config = dict(
    arch='unet',
    model='spectrogram enhancement model',
    dataset='notes from a synthesiser with random patches',
    train_examples=78125,
    noise_aug=0.01,
    n_mels=64,
    hop_length=160,
    input='log_mel',
    win_length=512,
    task='enhancement',
    loss='l1',
    norm='groupnorm',
    activation='silu',
    weight_standardization=False,
    pixel_unshuffle=2,
    widths=[64, 128, 256, 256],
    blocks_per_level=3,
    block='plain',
    attention=True,
    upsampling='nearest_conv',
    init='kaiming_normal',
    residual_init='zero_last',
    optimizer='muon',
    muon_scale='original',
    lr=0.013,
    momentum=0.95,
    nesterov=True,
    orthogonalizer='newton_schulz_5',
    adamw_lr_other_params=0.00086,
    grad_clip=1.0,
    steps=6800,
    batch_size=128,
    epochs=11.1,
    lr_schedule='cosine',
    final_lr_fraction=0.01,
    warmup_steps=340,
    weight_decay=0.1,
    adamw_weight_decay_other_params=0.01,
)
Rows from block 2 of a small spectrogram enhancement model, named by matrix and row number. Each number is 500 + 25 x the weight over its row's rms, rounded and kept within 0 to 999. All counts start at 0. Numbers have three digits each.
Before each channel's rows are labels from the 100 clips, of 14976, where the channel reaches its highest value: "band" is the frequency band that holds the peak. Only what is clearly more common there than usual is listed. The data: notes from a synthesiser with random patches.
# conv: 3x3 conv (model.enc.0.2.conv.weight, 64x64x3x3, each kernel summed), inputs 0-63

band: 0 to 250 Hz
conv.53:514522513457505544495535492487482534513498501538511514539423508508506500505514548533532501481502482543511483467515496419518490515522513493504502490496512497491536517506517534498518464499470507

band: 250 to 500 Hz
conv.50:514495505527494496509554542493529572539483489475501464490496506486518508482499507481486492481485470509517503539513475482485485466516488462461513481439502507501454492500476474434499491473496509

band: 250 to 500 Hz
conv.20:496499544474556498548513480506537500471469510537502510510519518501484501500468546487504478535480450485485482497479504468485453516484528492528494509456497498498526468499512542517476461517450507

band: 1000 to 2000 Hz
conv.12:472481484444552478521464480463501544481466472540499468499509468499486498492523525485491443506469515497506481500487505486501531523463490519517504515466515513529451474484516497461480495502455497

band: 4000 to 8000 Hz
conv.10:481507475448495521530492486486476471531504476537458528518527539532487500469453510510472505541535473465481502468505486523514488510490505519494486478510469493512473446514485469505483480489440485

band: 250 to 500 Hz; 0 to 250 Hz
conv.39:478518487488511492538477552491511495495495495493511555480490496494507521468469520580491525504508522536499498539511484519499516534498541541520503484498536514510482491500525547528549518526514535

band: 250 to 500 Hz; 500 to 1000 Hz
conv.6:490521491504522525496541508510460492508521507518503558488549530458530513487444506460480543521509502494507502524509511516461506480497461465522522495519498499489480490465510531553515510543512534

band: 0 to 250 Hz
conv.40:513469521509521500569478523473490460450496483509497504502444438484495492518507481512486540476519535508510498535521500480493533487504503471526516524537480497486484496495472515435500528488499515

band: 0 to 250 Hz; 250 to 500 Hz
conv.56:466480474488509491502499470497501517491510499516427513483451517478456490498503483501484502492458447481481502530503487495493450486508458495528532557489498497540477480489484492539498548523491476

band: 0 to 250 Hz
conv.13:459504463466472519556498482491492489514478468513560531494518506485508488492490531514483498502503452471511480471501512509512481546501546467434521489499480509492504478505533497510464480521457483

band: 500 to 1000 Hz; 250 to 500 Hz
conv.8:480517493484519526514449482521507483541531478529448537484528518493444472520489537504479514528455509476502506437484462490538496499490490520506513470509481482495454490503489489464495525494500523

band: 250 to 500 Hz; 500 to 1000 Hz
conv.41:517479517548447470563465464522476502480514504489484459525515482490479513486506513481504546523456530490499510483518492517464541486522469473453509510517489505522485448507515476491496498512494476

band: 250 to 500 Hz; 500 to 1000 Hz
conv.22:508461503530483502546476525510536512481501514474476518524526486487499481480444569449458517567497503503475502526497496492481505484516494454531511509558493495499507486509483507499498490471488497

band: 250 to 500 Hz
conv.63:542528514538494488485465478524519508501535529460477448474480469490458503521538480487524520479557511454484486504484481475489508475470485479458486512476489490497449480464495511502517516512503521

band: 500 to 1000 Hz; 250 to 500 Hz
conv.61:494531481486491522498508445447487477516473445504570524517469512503549520478474528468469508491470519498504504494509499512493513483482479493472523455451482515516467520527518514519508491519483492

band: 250 to 500 Hz; 0 to 250 Hz
conv.43:508511512501443454505501422482487507498496521497521444508491480503554516481505531476495495485479523509526524542518489493494518503493501515429512510528499519493447491491498538490512512502511533

band: 0 to 250 Hz
conv.24:477478487488481498446502501521513513527508474517457502490511516512437488495516510377520474501521524497507510497515517530520524520512505521488507499487496495530502456487490511468504516502491493

band: 250 to 500 Hz
conv.11:520481510514481495497448463492473477500507487564486413510487466524477498498528505542514503509463520486498492504494472483497540502504504490455505488481491499503495479499488501435469483481460490

band: 0 to 250 Hz; 250 to 500 Hz
conv.16:522493538473498510526475512521509495496481487516490473510532501506464574477487518519489506528494480496467436496494493497523482498540514465501472495512542554555513545505500512481522538504517491

band: 4000 to 8000 Hz
conv.44:506499520505495523461464486524496533518529515488503437501531495519507512524469512480513524504518528474497485517465482482479527476467473491498530523578481500501483484531511472523505484494497426

band: 250 to 500 Hz
conv.1:511505491522419464452489441511493509503511481515413488483526488510465507492480542513510517515497482510502506518515525517536534520498541520504521492507507502511519497476515530514518521517496526

band: 250 to 500 Hz; 500 to 1000 Hz
conv.60:511500478521486474461530456494464524491481477538502433510500488518512530505534482480494500484449512494493501489497478498540526506484486522443511487506514505506484516494488473413495493480499468

band: 0 to 250 Hz
conv.21:511524537507507506579518502497495445472515524516484560493499487498470505490483520483482493542541483470483466493476484483477494489455494483493504507440481479483502507476482494516477479503452499

band: 1000 to 2000 Hz
conv.46:494515542486499474549520554480478527470484504507609506505420479504498513517511492473530495489535504492528507480515514503505492508494506511508510476486512520499521483507500498478504477504474490

band: 250 to 500 Hz
conv.7:455488458462494498498523486482475522493489524511561538484585503482495516504501458489487479471510488522516515509515504518524544480526479514545517495519519506506486533515518515513531521538513521

band: 4000 to 8000 Hz
conv.19:511480479513466496509503525561508489474539554522494536512515503489487473506487555479464536556539522463489526532471476488468519476477494467516497502492507474475486475488508471488491477509479482

band: 500 to 1000 Hz; 250 to 500 Hz
conv.18:464539490518482514543488480477423469483491470504463540539534529512440473489523540540501509508474479479515497476515509507537485530497513490519498490482514490494546511498492510480482499486494512

band: 250 to 500 Hz
conv.42:491493478473547503534485533478510489538482501496518469514482471481539503481467521546466497526458533551496522532541521500517527489533498500505491525514509508515499501497520531525531529518517564

band: 250 to 500 Hz; 0 to 250 Hz
conv.17:471493490488507555509503514529512573514487497504516491469529510500508463487462564475479492534500480509475474509505515485507484487519510506493475497450513513514556546526507509507496452476472520

band: 4000 to 8000 Hz
conv.47:491491476455477494502478542522510505553517500495473451491519525444463456499511484485526501476469535493497533467484544518479535515471515500461489496511483461515499474485527519504519513538504521

band: 0 to 250 Hz
conv.59:513501504508450484488505493446498487500503535496439527549459479554477541477466503555493499496528521489500519518503465444503509497537515489458494495467485497473505500492499496530509498506522500

band: 250 to 500 Hz; 0 to 250 Hz
conv.62:525509516451516504480496496487511495496460456488535504518506523524581504498475489492478505497459500483500559510489496521478516486501499530519496531514465437482539502493504527484505534480526538

band: 2000 to 4000 Hz
conv.25:510520502463513553461484483537528533557505502500500440492471522518513497531509511470522519480504512489485496494492504501452492462476468487482464467428488493500522479497479515520500489505538495

band: 500 to 1000 Hz; 250 to 500 Hz
conv.38:498547520501522485518515477478474468487511518527502505487562490504510499510472515476462538476550552485526507490480496485486531506477510486502521543524492482459484481455528569508490516513502502

band: 250 to 500 Hz; 0 to 250 Hz
conv.2:484498501500524502487464526492468520479520473481470535478520493485477493493476516487508527521534555457522509423511557532503509505489520480515517457501485500488503474495530496540495486513480553

band: 500 to 1000 Hz; 0 to 250 Hz
conv.28:524519494488487475529515549494572467462505502456438480495509460480486482498520462508517514441491500486494522494485487488475522482477480464458508507530472484500476483495524520497515487500493528

band: 0 to 250 Hz
conv.34:537535532526508524502495524522514509504564542474463499512515511459520506516511456510524529508509529496500527512475480507476464502482436507512499475554503463480494499510479509495516491559495511

band: 250 to 500 Hz; 0 to 250 Hz
conv.15:535502521539487508560457526502507483540535515531476488510463493466495493502501530494525514579510519513495477501505492442481461490497492470508465484479522486494501499486520494506520468467469483

band: 250 to 500 Hz
conv.0:510517515525490479475457451543425456501550509449498486528539462491500504543477501524484528476547517516532494495502515487484505513500506483485512483513516499499467502470496510474496500518495530

band: 4000 to 8000 Hz
conv.9:483484492466490499498508489476482488545477465513471537541557497506461465489485546528468506550505445484496491496498502499509502536522527479516500491532490485504501465496494466514457482465469470